From a checkpoint of a small sound classifier: log mel input.
Rows from block 2, named by matrix and row number. Rows with one number belong to one attention dimension. Each number is 500 + 40 x the weight over its row's rms, rounded and kept within 0 to 999. All counts start at 0. Numbers have three digits each. After the name is the row's rms in percent of the matrix's.
# q: attention query, key and value (stacked) (model.blocks.2.attn.qkv.weight, 1152x384, the q third), inputs 128-255
# k: attention query, key and value (stacked) (model.blocks.2.attn.qkv.weight, 1152x384, the k third), inputs 128-255
q.234 130:520575434508488474471585504510453484490515468537562473545477500528461510416547493550496550541507515487539510542400533432451504462496520563503521506477473499483489500443527506493484555536378594482537489477502473550430493481497475460445471541533505475486531549494464515509476479470522490477498525474478475468563508441402552491493448538581485502568488562504553546523507512522436532491511
k.234 127:451457492550521568568430565514515543492532540527439513480558532461552513522504420565478470434496526535494543508467486482468465462565529519573453419540592421487449442502480530543444485489508553527503481538488501594446527462424493544488583492531455548514528498432502552479497492477413471508493478502502470494493487464561529551474475475510531501522525527490453517557490492494487522507520
q.235 104:509579489477553526571519549517475519485502450523535460442541516509479532536556559521504526517567461554527540504536524472588576512484524510468557535494501502458490514524448528437555521557596530412462459520491560495488513532493569424485540506472525535505525527506541438488508454431448499537546521604498505509450494538509486538536506438508469437546484477585499542516549514524447517489576
k.235 110:465431548517539503504541591557498494521526502452477498605583482570437492529423514493514456559596517482484481487464487526444478497440472448514481520486513524550514548503452476495477496545518518513547504482500496531491519485485577544554524484490472449467537522510445505471533495610536488491464518521515513555515513470597545483535533520472507434494523550523515526542511503471546568495435
q.236 106:488492514542515490458478518517545493498526545433507496540552499469525388464501438506511456514466492505498470515500557431551567540514472544514462495464435518508531516518551504508453483504516598474422476545461485439508419506532482549515494504514540461504513566475493485421508514517493508481557496460576521512538562472450492493556455510491452491491496521417487586517492523493376561555551
k.236 118:595437498504614398484532548473480506547476481467482449602527558467461491537497512546554461514480533503551463507539435502484525482458472466525519538501559466554499508510429549484523495498455567521518521522503447441494581523471493474568478519469507488543542557461547511478536463485553495470492489458463504483491519525589524537494510432461533447453492452545525470470459499523490556525503
q.237 112:520469543491594558505499496434508585462459500466461440494581475479513500512452487539539564447413466560480480497438515481530525501444529485580535461549570529543436479529444543503480503525476515478501503509570549550442479484470516510484512457499462518543558464540523460565524477541437513574448513572476517532474569515533533517497494386465482557518461505457430469502530584456549490460452
k.237 111:470512490443496480536518489492566502545495506506514503589511507491428555454522537544476497521487471582534466568495448513433487518479536508567502586437478417499491499504409486502511472449452533570610412521540485492435487489503538516499595565498459475471500525522503437535537516439479489485470552486454498431532533421553512501456505497536507514493556487560635474479561488557568517435428
q.238 074:443422536509482470561508441462498516524514561549485463440484484420504502517460444477486534527520501510560563490489456461494471517447583450503523472507456529559416477493466460460509465542503540529486490489469475596507489518544417557508506510545524489526491433463586565519441459541518533550513491512494550452492420558570483542525503589574500457436544465523389525502475496550513491482531
k.238 079:484469451505531531486522468493531452490449543426595470470483494518450518554486575469430478495511535462446479485451493592432522450525471483451470523433506548575495495549444460489411556491506528449467522433507497507479546498499554425425509558468519503456522542566542429408538426551460508455535554485609535530449483508537497552523579462453505467560470508527565457545495569512514478568488
q.239 078:510500542501506534461546565506576510531488488502490442535538463529486545575513551525495571603542520478496549541429403514506493536555585504464468416438546478463409441475510537547497538516524515471488501453507541467481519523551508490526496435570508493462501563527527468514493457562482545573564570500508489459460519538496461512534438523547494549516484484548422490538583532570519521464499
k.239 083:507535562460454533504551540505531540525489437510487496438414480442491512494481472508480436526552473514538530494536460530431502500503535429576494549486463427497479520506465483485561509463546549457527464488456447538418578520519562494536560430469418453478503570552520497512451508538447565449557459518520491510493488481530527515479447450445479482500555440482563554424496555455555528520523
q.240 083:480518566521542468483505466471476575559446490452518512517479582482470510535549430509503509456455490513475469521543547470591496544526527545521533487495517515514424507528442451476461499428475485504450458521540521524420504544528479560475465569489508473592521467484446448547535495479473523487433529497469530489538482500548574576510464501433556489570455501464463479453559520457447439507415
k.240 086:485501502473529452554463485522509468508470478511546503492530502506546489424470523533439465421462523458553468515538475506531493438490504538520529445521504558482500546468462500560488498467527494482518468542487532597459578540565517502565560526464461434496491479514477398488523545502473488467527537495545471513548552512481523572453495525517535497471495484542491465542459459459520538542466
q.241 061:493580475488523426521522536568526426567464471540516491548461541519435521458512500531528477460469534473527468474558478484524531476456511501528518566540481427495426595557526438482439449484511511509475598525595476507508458473464545572471492488511482416531561480480474424480522573467449523451501489476456488489495568517491471432520459459459443526485474516529533456490483459526475527632463
k.241 068:481471450477534517494419541537451425485439495521529529478566483502512486552504446536491528520539448428464551463459490526587517530488439529482504506478481505468519464465445434567547495427544557496533450496475482432454547465500464537571526484516566609508458502509424448564470520440538496515436476456476500387511535519485438506531444536548486476511535513492543559482516476537533494396500
q.242 070:446536554508517508503472468600467491528484489510488475541514557557371541457527532569482446454502505492550458463494488524546497507439469532491537516560521466560416497528486460536503441499498488456465575489583549465510571468462577557521432535518515500542486534439532512473466496417492500570442545510459508502489492533497428529499538489478478454437530435493511519488507505504511447537554
k.242 073:487465484528493511537529512524478595437449460496543505430474435448453578438525530483487502514479485512467581446520462521502508443539506498469495507467474523546479467510489469521510524556491539545505501564506487494491565489553515508510484469495491521514454534506482519509451506488524512583490550497458471472559589607526477557450516510551418524553460485509493532524557469477512500485529
q.243 052:383475528540468575500529517540548515463553469522478514530480463536459519535482520546480491489559528451468525510460540532487539551577522542518561541524513520481468456420532420544466421462533463479478533546498450454544502482435549553499459417512492471540523458477558528475497445597515578512566473538492483449547558474561529496532541582505463555537428497485515523471543539527474475481445
k.243 062:472496526482486520546517480430506492480466507522530499534564454514519501541564451512499512564454470509533479520522490562494488488462485484500494516521442453511462485449461522539535479562480470556599518584464509508489562537446466469519486489471473547468543489465503529444539612455447476481561517475438489515494530457478560471494493519459471435563501453485444555458420546473466486574470
q.244 058:527407516513490467507524466480565533534408471457518477474436441483533547550453480510521482485456498488508546526484505502561434503529520569492562504552553556545451520546520551509413553467478470417467514468478522604501508458525522541498548442526484482534467528525516514517493470468494478524476484551503455486503501491422482516518488475538486525534418501538453471477491602542510452528531
k.244 063:441536518509551575462561474481528447527500506511443513544465572489518519535547514534454487449527514502507422472545509504433539488414486501580513564487487478521538501526484484550534518488388559480526475468507430413477521509504491482504558482435444468540540496509469532453560519477513473342573545446501447471511566490504581550475491484540547476518537516509550537479502492519498482554505
q.245 068:501437536499492462440489550453505549459530483508521535577519505465471535527539524518448517431454546563533500532443533483475547533630538507463526462525563503549468512446529477454484507457527455474431486472575519517469479481515451495552495509508421463499485565541475483561567432565509503527524499479470569469547494541526533524452478559544501490546494499500469519518521547470499460532408
k.245 069:478546572511540413511588502472559548533509481537583477504481462488557513486448488476487442504528493480534525510503464404543584457445508490545531493420446466563499487469522478518543511500542485421571524494568515565521558554512506556492559454447504471457520538495509479468527515464494550489586470482497486516522515481497578583493460517440509490506518475561469497478464522539565439480512
q.246 053:452500504469514523499441462483517537525458523513498499552479467480578504568566449537550512480565478538572507501617517492514471423487418512496542527510478477474519566501464500498546520591481457470576429497491532479507516497585563532558448495448428573537507529443519502619422558428480529505511558390530451552438530523546513556522486493537509531470524495480464488504513512491508523458561
k.246 061:481467488498510527497513453505417590569536508507458562570470531501522502421618541487505476469474560516517547515442522510421472538481523546514477522580530504471447420509483556501484468467475514497440506520522473502493468509484549467522467499509563463534523453486505532575486485601471505569513520579496496500544495541507510471464523504531525547531457443507470490510535494474521475588536
q.247 048:413426593512496528527459464447552572479522424549469537510490526517491514502463525533489461447416561545464525526457554565501427537516426509451567536505522525472516510506457495503453553473463440456446504562495504457459531512481575519534471469498480512500438466509463539524562473477526461518510433566486502544526453521428533526590546516560516494510509556444479517445514508527456471503502
k.247 051:483575549574503526491562533501480472476498513500412464550478530492571506532526540408529510562502494518546448471537434509522537482495462436530446506457517564480531552539489545538519475561437500490515546532505474486507497513475466469484467522419461471554522519520487526357493579453533562454570501497542475503494544449434555558583491487484494436475494529550516521445435548519476543610500
q.248 047:407531496522514452498547461526496441572510465521478515558507480456540454601547540506567552498506488486446480527516529519418458484461485459447535569551498521372501517449484543461479470544482517572506503510539492525507438517489528551409509434497577528467506447478518565430536511530469599472528458550435473584543484464530479437482532469432490483540499550434501530520460470484529432556437
k.248 051:509575495479461467458446517436504513477508506537550425513572475505476546528529511535538445497466494539477470474479462458548550499583462554495455511570463492499490525453573520496403496531500430452485509454481521491512480526486520543480453491527478517428472551522512435441513485470453532469475476552534501458520517487499473475520444449529524447520507503484506520517398476511469486526469
q.249 048:460496517509505425532518517542514401560395484545539510514467554452403508540576383534508546415452538522572521511597488480502547499575500558506522475469493494505480536500565487543487569505449490580479529522524508429536525466512462551437533482495470466480497504557457609490550579494475543418498516459551482502510476468542509501464475492510476427523494460506533510487479575502491512533438
k.249 053:513427475458465548462472458475473505510492523536541545489479499527621490492442532437479528522504528491507514478478498507512472472480470562533451491525516497445488485499449495505482533469445489524538520489486481542542472497451478488548516525502483515514535466429499461527509522523479453519494582466494490465522510567503473471543524441516491473548496532473437485486401534498417505472580
q.250 055:492452533528555476470552482510460497590523454416533492515498564483398485532503471468462490419493514496478461433445492453471535517527512416496521510475536531520458511500503487495548412414496516579387522488524533479532527467441456533464457459496531505421506534498501519399590399572521507545488518610512498533544487575526533484538570576478450498531553476463503484468474549527502425597442
k.250 061:476495504514493532490509563479587529474486531522529464497477486471540491543449445464496497569522478469501522460457505498460559422525511475564506536449452503499444488420530455515540487480494440455556555463490525486556551466489404491507455446502431530470498510477493523427553466466507507489535482419513457447531502466553544501598486544523403448570451468508493449551447524571506495429533
q.251 062:486466570501454515494557446516531468552493455432486450501513396544525496496420599556467519512468543512484435446455521580533514485551507529488490508475557576486494452459458535469495497508528461495520467494482477539495575499458571451459470444542532521474478523435519537468535446493521507523479544530489470466562481523512556482533608525552490536468379454483433484509529487608565478514524
k.251 064:468533520528499491501531524459526530514504533469523455507482569421444515598527429499496519497464533471490467458510492503386507464589482539532512473512436502479433522488545450537500470557519510487519541465497500471547525490429451517475500475471453432531456515507519639360520552437461537468546533482490481460539540375549513522493477454529537516511504440500502467516428454470501486559520
q.252 059:487586512562536413532585526565546372473491498536489451479458512517405493525554490537485471528524577497536485455528472577525520495495450505497516584512500553549417481556518468576505536426501467582538563424509461439514538424528536555465528450505577441498461467548457449457504581487447590493520489520494530470475489513505498516472441460492420478491489456466479493477435533494583499505472
k.252 062:481465459512485443500477442498502501528465484546523498451547486527560475525436487514524526481478463524514496500507490521536442567493448566507514511490518474515545510469379478583483558443435553498554471450494524494527500535513456492471510446515507478569447550474473474553428515488528508513539495458480529457619573515501497415510497490530478432495436602490453539451495538494490509482468
q.253 048:519529407480538525429502524460490451465490477522464460527518441533538483459457472518571521537584492490452515484538483530518494490471485486502504486461507493520519509460507436538513499543492538441492517519510475540482508487580495463427570517520517458500455460501492449500478447515471461473526523514515491469541521433546530565481463532468563475474513439547489467574532511446510478477521
k.253 056:480504508497497525482471522522448505478535513512539518556498489526501473435488501481520517474465448508516464501522480512467529470511470465465510518519555550512490540596548465469492506473518577504535505497559481499537499394430459503533431492509511482512552512500526456534549504518550419556515541507457584485521441450462465518432520493492510505567548458477488533583557540432485472520447
q.254 049:553541497529512457471461485564436495476553440480502488482483521483454485503457475497592474523548493496486550606445462478513519498420594514487490519584530512447427507518513527439523553443531420526471539570440536537458408465488572515436439472480543447484616450473526521438471500557506533517534498511488484561476543521518488397452495476475415565440470504521515454541543530476494545535488
k.254 054:549472416453525558517444494504487499471445475492504453514567476470430494531498455520504494469466514392480484511494513502594606497502438562457500491509504453568455510515514498461464558488534491476528485508492543522486509443503530485570523469585507550455404556503463509439549466486479536508435438469491447545459480503534496504451447559551514477513576497511471474528571422524520443455486
q.255 052:522443522544471513519473543512531512446484555490470513501546431525566437444528534479551521428476428571463562457514530469486552495497525507498622531519508579534469442461538514502517494519463550455445479531457565573454503517505529484515526509507531510460460533553481497473551405501509482537542412553476505489483498464492506529473600578476542441548480482503530532487496538490540440511487
k.255 058:509484567471554476527494512398550491494533582510506549474494576487542544510538527455483481447467534562508380573544501481499491510577509492536538444522472516544543525476558541505468450592475523511478594473560517516552467537460454551462485478486482461465517478481519432476507459430465491468572560481476516546475471433505527490474555490516555474563510526505525438562546541525464480563453
q.256 140:479568517504506533479484475498443570521542476537473483450508505555560467470529513521476494519546480535544545481484523467504587461464506501423547404489494525500594458452519482558491447547490474477551525548516511480495485488482518546453487471440479506510498489596483501485461438575564447526494527503513524487463521507500533503584538501475496469452461474538467631507559481487503493545479
k.256 140:580560526546552499437531443464497521511467539502516529357483458536531519518482582511490538535500520504465516490537460552520549506484482491429502516505535567560496462532506523478504513489514480532494491427537431491475556485568534580491529472472490455503450473547515533519456581478483427425495513455469476520522497563482537512508477518470445512497517509532405459557461486489419519512497
q.257 148:513530496512486550537519494507428511459499542446473560443512486454439545533602529483483536524501569487478525438413457548556445483540543413404482558494581456525490477531522556532517543522535477499497458503503495484519507462498447525443450521517461498509480505529465534470512453522473503489422472505504492535517500508521496457515526514502481510520495558515457514520470493515413485509523
k.257 132:447488437544461492486534504595537492533422499483502537560531535524519511502482504503476528550497484500468598488466455550455586504487481525484503457558489472403512589502605513454499501519441501541473489437466492454447524592493504537459508502571516466444576518490455502599522515449547502552595515542510500437531507457464547495454549561520558482484479499528543458524516449610499550514505
q.258 147:580512487462475504487474493486465512487437506497589443440451461488498474549518531471485495504501492532472440481526464488491527404528527524501494453506497456515486503527512459498496515485488465482550483568555544480496550524473447491440528503501444548522463465518469492503487619527439502513509540539488453520517518470485551513503553501496556422534525464485457520591495484530427463480471
k.258 131:460478504552560521544512521463444487508589492508460483593515479466494476419499544468445487506476445487512475561368477541447485498497531488442520486534512506404538551475467514503461483495569471549536475472459527594532451573469463474433518455503463542508565503521487537494472464496501455457484458500479533469503475468451505462451476456559486507562492461530414445499487429493513478538522